{
  "image_size": 48,
  "encoder_expert_mlp_ratio": 1,
  "encoder_layers": 6,
  "shampoo_beta": 0.999,
  "adamw_lr_other_params": 0.0015,
  "lr_schedule": "linear"
}
Rows from block 4 of the text encoder, named by matrix and row number. Rows with one number belong to one attention dimension. Each number is 50 + 15 x the weight over its row's rms, rounded and kept within 0 to 99. All counts start at 0. After the name is the row's rms in percent of the matrix's.
# q: attention query, key and value (stacked) (text_encoder.blocks.4.attn.qkv.weight, 768x256, the q third), inputs 0-255
# k: attention query, key and value (stacked) (text_encoder.blocks.4.attn.qkv.weight, 768x256, the k third), inputs 0-255
q.111 086:32 62 63 75 35 03 61 62 55 75 43 20 51 42 67 61 21 58 27 24 34 64 50 65 39 41 63 56 32 72 70 53 47 34 63 71 67 68 61 46 56 36 62 60 51 45 59 51 36 41 62 50 35 35 58 28 47 31 43 42 62 54 56 35 41 47 60 36 55 67 36 55 50 55 48 22 55 75 47 43 48 22 35 57 42 41 70 46 48 51 36 44 71 70 57 52 53 36 25 49 41 60 45 56 69 34 17 50 37 39 42 34 55 31 73 24 36 58 56 62 70 56 50 53 41 49 69 54 56 26 02 74 67 58 47 55 46 49 61 33 62 31 19 46 54 33 33 58 49 27 74 47 84 53 50 55 53 42 50 57 46 47 28 53 42 55 54 41 77 53 36 38 43 44 66 31 51 64 62 44 51 54 66 45 28 77 52 30 50 94 86 46 54 83 74 48 56 34 61 49 52 58 43 16 62 51 55 55 51 62 46 78 55 38 63 40 52 52 49 38 41 50 47 70 41 63 42 34 63 46 49 52 69 29 40 18 67 24 79 48 66 60 13 38 61 28 69 50 32 32 39 40 32 52 40 56
k.111 081:29 67 56 71 77 54 48 77 58 29 43 20 35 26 36 39 59 76 57 54 35 54 78 54 58 50 72 38 10 44 51 36 60 63 45 59 54 62 45 43 40 52 54 79 42 34 44 44 45 61 79 25 21 31 54 64 70 54 48 53 61 53 54 34 58 78 52 50 41 56 43 65 30 46 54 45 43 29 55 48 54 32 14 50 55 57 84 47 47 59 39 47 50 56 58 41 45 47 48 86 32 53 70 68 60 62 32 46 37 32 66 47 34 46 66 51 49 59 49 45 56 31 30 65 56 61 59 40 34 35 42 53 54 56 38 68 45 47 67 52 62 32 54 60 55 53 81 26 57 78 46 32 62 39 44 58 66 69 50 23 38 48 44 62 76 41 41 27 69 30 69 34 74 62 31 24 64 51 18 51 45 30 52 22 60 60 60 44 35 29 36 27 41 53 59 64 44 57 54 63 68 45 50 51 56 42 40 71 21 69 23 41 85 39 24 36 45 33 23 46 24 61 51 32 40 49 80 47 40 87 58 65 74 32 38 53 68 47 58 46 67 54 54 64 42 46 50 41 20 73 47 36 48 26 36 41
q.112 096:36 43 32 31 48 41 68 52 42 44 44 60 46 72 49 57 62 40 44 37 42 46 18 39 24 40 46 54 29 54 40 40 56 36 46 53 28 80 46 41 39 59 38 41 29 60 46 37 49 42 67 47 56 61 51 49 48 18 50 52 63 52 70 64 33 34 57 21 59 67 40 34 35 68 82 23 44 48 58 71 45 48 24 31 38 44 58 62 36 62 55 38 58 62 79 44 55 47 58 48 63 52 47 40 17 54 38 53 66 53 74 32 58 50 48 44 55 30 82 79 35 60 60 39 40 74 72 24 47 69 37 38 57 49 44 56 63 51 67 73 36 72 51 79 57 61 73 63 39 37 63 49 61 54 37 63 67 07 53 54 53 54 46 64 74 41 56 37 53 14 53 60 71 72 08 65 37 36 24 64 34 23 45 46 45 22 64 50 56 43 61 46 44 56 51 49 37 39 76 51 45 57 53 73 58 42 57 48 88 77 53 48 60 73 47 38 49 75 32 54 51 60 60 61 70 53 50 64 61 80 49 72 61 51 62 62 56 33 60 43 58 40 27 75 50 20 14 37 73 68 36 22 58 35 70 55
k.112 107:52 55 50 61 29 51 37 52 46 48 27 55 47 69 80 38 56 56 28 51 54 58 49 65 49 17 37 40 33 67 40 62 41 24 26 44 42 68 23 21 48 60 53 48 33 36 34 81 47 25 46 54 24 48 31 25 40 51 51 42 82 34 34 44 34 42 59 51 62 32 44 24 62 60 59 45 47 39 63 58 67 38 39 37 46 50 42 13 68 43 52 51 55 53 62 39 76 58 31 37 68 16 27 59 42 37 49 45 42 63 48 56 68 23 56 45 77 71 54 35 38 57 45 49 65 61 64 56 37 54 34 68 53 50 37 26 34 41 51 64 71 63 50 31 55 71 59 70 61 33 46 52 84 81 53 34 67 56 41 32 56 70 29 64 49 42 41 63 33 25 51 56 52 18 31 36 58 38 61 40 68 50 16 37 32 30 62 69 48 53 66 53 64 64 44 51 36 52 60 43 40 47 34 46 51 75 78 43 88 54 36 43 68 63 51 37 61 57 16 37 48 50 00 30 47 34 69 45 59 63 61 67 51 80 62 54 58 52 35 41 55 48 42 65 37 50 38 34 32 41 72 44 46 36 72 67
q.113 096:44 30 34 50 41 72 55 54 64 33 72 57 56 49 44 50 40 57 78 71 31 29 49 56 39 70 29 68 51 43 33 52 44 66 40 66 45 37 36 61 34 54 57 68 57 66 57 71 59 69 62 88 88 48 55 53 18 67 72 53 64 51 35 97 52 34 79 38 49 64 63 39 41 47 55 52 56 39 43 50 50 63 44 48 49 41 77 55 64 44 41 42 58 25 52 49 56 70 41 59 56 46 39 38 28 36 46 56 48 52 49 45 67 06 29 47 31 63 82 37 29 36 32 52 42 67 68 34 28 79 59 46 27 81 56 66 70 62 43 26 40 33 61 45 44 38 75 63 36 60 53 49 26 49 48 47 47 45 68 39 33 61 39 77 75 44 55 53 34 34 30 63 38 55 49 51 69 56 44 69 29 34 48 54 86 43 43 47 34 57 76 49 76 30 42 32 51 27 28 68 34 72 33 73 66 64 57 57 36 53 47 44 46 74 49 30 47 49 39 55 67 71 43 30 44 37 62 47 67 40 53 55 68 65 46 80 58 61 34 51 57 58 65 32 63 38 27 19 59 50 35 44 73 36 76 47
k.113 095:20 56 55 50 52 39 51 41 33 48 61 49 27 52 13 72 49 55 66 34 43 44 28 42 43 65 30 31 60 38 46 40 35 60 42 59 32 22 29 47 26 66 51 68 67 51 52 38 59 52 58 65 67 43 25 33 12 47 47 58 95 60 15 41 32 28 69 22 47 47 43 43 48 45 51 33 68 50 71 27 39 44 42 44 30 48 80 30 54 34 73 53 41 36 68 56 75 71 30 36 56 59 53 25 42 41 74 55 57 68 66 43 71 19 15 31 71 64 47 44 46 37 70 56 28 78 60 65 41 49 43 59 40 42 44 47 46 16 47 48 74 40 55 48 40 33 50 62 38 33 70 44 24 60 48 31 49 61 35 52 40 69 32 40 56 52 67 37 25 51 51 63 21 58 43 39 62 67 83 70 44 45 44 61 40 25 59 41 43 65 79 52 76 59 63 49 42 37 38 36 52 76 59 41 56 73 66 43 57 46 31 46 69 44 50 41 51 56 43 42 41 61 33 66 35 59 61 37 68 52 51 68 44 62 62 59 31 52 40 38 38 49 43 55 60 65 28 26 61 32 59 20 32 48 81 38
q.114 102:07 69 54 48 49 32 50 68 74 26 45 64 23 51 54 51 25 67 52 46 83 36 48 16 48 52 32 32 34 46 36 64 31 27 47 53 52 46 38 61 66 41 37 21 50 37 42 42 53 61 47 42 42 75 50 70 62 48 68 58 44 53 46 73 31 37 40 64 49 66 37 54 31 82 54 34 50 67 58 44 56 64 31 20 51 48 44 64 37 61 62 77 47 56 60 59 54 27 46 48 48 37 62 40 35 47 34 31 36 58 26 28 51 58 41 45 27 57 74 52 44 56 42 48 56 52 65 52 56 87 45 39 67 47 41 53 30 59 28 43 38 70 58 51 50 57 42 39 53 49 62 09 77 27 56 42 49 66 57 66 42 57 72 42 47 55 83 65 87 65 52 54 48 37 48 78 45 51 66 13 28 73 50 78 31 43 60 53 59 48 57 61 57 43 59 79 54 49 38 59 29 15 24 57 41 39 75 66 57 43 51 75 47 27 54 34 49 76 72 50 47 47 54 63 80 37 46 45 55 36 62 41 35 48 52 45 74 44 48 38 73 50 34 48 40 26 64 73 38 63 34 28 15 66 38 52
k.114 096:36 48 72 54 27 51 24 74 69 49 50 55 54 74 57 64 61 80 40 22 44 64 83 64 70 54 45 33 25 65 51 64 17 48 44 24 36 52 33 57 43 68 62 25 33 45 47 61 65 35 69 58 46 73 45 50 75 40 45 61 31 58 41 45 24 33 43 53 72 62 36 64 67 84 63 42 61 47 55 16 77 50 56 50 34 90 53 57 54 54 55 57 35 58 63 43 69 56 29 63 34 45 43 48 46 42 44 31 55 37 17 25 64 59 55 34 46 62 37 55 48 46 51 08 55 34 41 50 37 56 54 42 58 63 03 60 28 79 56 59 45 91 54 28 45 70 41 51 44 24 47 21 61 48 48 49 53 48 48 52 75 55 56 50 27 49 60 64 66 42 51 62 36 41 53 52 36 53 68 15 57 60 50 85 52 50 76 69 57 61 56 58 43 65 59 69 62 56 48 50 65 39 57 37 77 62 72 57 35 57 45 63 38 37 26 34 33 38 40 39 37 56 39 36 49 49 48 35 67 46 64 36 21 46 44 36 40 61 64 52 52 67 43 33 19 45 55 71 29 44 47 32 38 46 47 71
q.115 089:51 42 42 72 50 35 36 42 46 38 46 49 47 26 31 51 39 25 39 57 56 60 57 71 55 34 80 41 28 54 64 42 42 47 57 08 53 73 47 69 40 27 62 69 46 49 30 46 26 59 43 44 62 26 55 60 46 44 30 52 44 39 21 66 60 49 60 48 54 55 50 51 36 39 36 40 79 32 53 46 60 43 63 62 50 53 44 40 18 68 42 41 47 76 38 49 16 30 67 52 38 54 38 74 35 82 46 49 63 21 43 25 46 47 73 30 42 55 62 57 68 28 41 44 55 34 69 41 21 38 65 53 54 29 50 13 61 57 46 38 61 52 37 61 70 73 41 53 69 33 76 48 71 45 66 54 77 36 59 55 18 21 43 58 66 54 48 47 87 28 72 26 46 40 47 73 72 65 35 43 81 63 62 38 60 73 49 67 84 47 53 32 27 66 67 63 56 45 63 49 65 49 62 46 44 77 44 67 61 51 54 57 60 32 65 47 83 54 50 39 43 65 51 48 67 61 65 54 35 42 47 46 17 51 44 55 26 54 52 79 59 37 56 42 62 34 57 46 34 73 81 57 34 55 31 41
k.115 083:40 21 50 40 67 48 51 77 76 26 40 17 31 27 30 29 41 33 41 56 60 72 47 23 78 73 73 58 49 30 57 56 58 53 39 67 29 67 55 68 48 41 52 33 36 52 66 57 19 27 72 40 57 55 41 47 70 31 90 57 39 46 34 41 58 66 43 57 63 56 47 59 62 27 55 43 39 24 22 80 21 55 34 39 25 33 31 56 43 58 49 36 52 75 43 53 49 41 47 44 84 45 39 61 44 21 71 51 68 27 37 56 69 81 78 66 49 52 64 58 46 61 67 78 41 36 62 79 42 34 51 56 28 67 57 54 69 76 53 54 39 39 64 41 57 50 34 35 52 54 65 28 68 62 62 44 54 26 71 42 63 45 50 50 41 59 38 63 71 59 56 38 56 83 43 54 57 34 22 47 54 77 47 63 58 64 35 32 55 44 41 39 37 74 33 50 60 51 70 42 45 36 35 50 59 30 32 55 50 71 53 45 17 37 48 46 38 39 21 42 34 38 52 45 64 39 57 34 62 42 60 48 29 33 41 55 29 44 67 60 55 48 48 58 59 44 60 86 73 72 47 65 53 47 51 40
q.116 092:41 35 37 72 51 57 33 53 30 62 60 64 38 49 58 42 62 57 43 29 35 42 47 64 62 52 47 78 74 50 28 54 10 35 39 70 48 43 21 19 71 39 64 26 50 41 29 70 59 61 35 58 69 77 71 41 71 55 69 71 51 52 61 25 39 28 60 76 39 22 59 53 62 51 41 57 47 33 55 35 48 74 45 71 28 66 53 45 35 32 57 42 40 34 26 49 58 59 26 49 25 27 61 39 61 44 30 33 69 42 23 45 64 45 82 54 47 59 80 70 67 40 58 51 40 51 41 63 54 31 38 43 35 58 39 45 53 60 36 53 53 56 35 38 29 67 44 31 63 44 49 53 37 53 47 45 26 72 54 49 40 39 28 30 49 41 85 50 25 88 41 73 27 11 48 31 54 32 67 33 39 26 45 32 40 28 33 36 16 58 44 62 66 44 42 66 48 42 49 38 50 45 68 48 53 35 44 40 55 25 49 66 73 61 48 54 38 31 72 63 54 39 37 69 63 42 40 41 66 51 46 58 24 73 33 40 54 52 53 52 53 27 62 60 36 60 69 49 45 23 47 18 53 70 55 69
k.116 087:70 61 43 52 42 69 61 49 63 58 79 39 51 68 32 52 39 49 73 55 73 57 39 26 60 47 22 41 48 26 51 53 59 66 62 61 54 63 41 27 52 49 46 40 40 60 49 47 23 58 15 67 46 46 40 43 48 67 51 75 41 18 66 41 53 16 52 64 45 54 51 33 62 51 43 54 62 53 64 54 37 75 40 30 48 82 46 44 09 13 78 38 27 43 35 34 64 37 42 59 32 38 75 49 45 73 56 57 59 58 39 58 51 63 52 82 33 62 62 49 72 51 40 37 25 44 22 44 68 27 43 51 48 56 27 57 61 54 15 43 26 66 44 55 29 45 64 42 68 45 64 43 50 63 70 56 37 74 48 62 42 66 63 47 65 55 73 18 20 38 65 41 41 36 51 51 69 58 68 74 35 42 48 59 43 49 48 52 38 47 13 48 27 08 61 55 72 30 42 52 48 47 31 54 44 34 42 85 41 43 63 54 48 49 58 39 49 37 74 52 41 09 57 60 49 51 09 29 43 33 60 48 49 59 38 59 63 44 47 29 54 40 46 39 30 47 69 58 71 54 62 27 53 54 64 50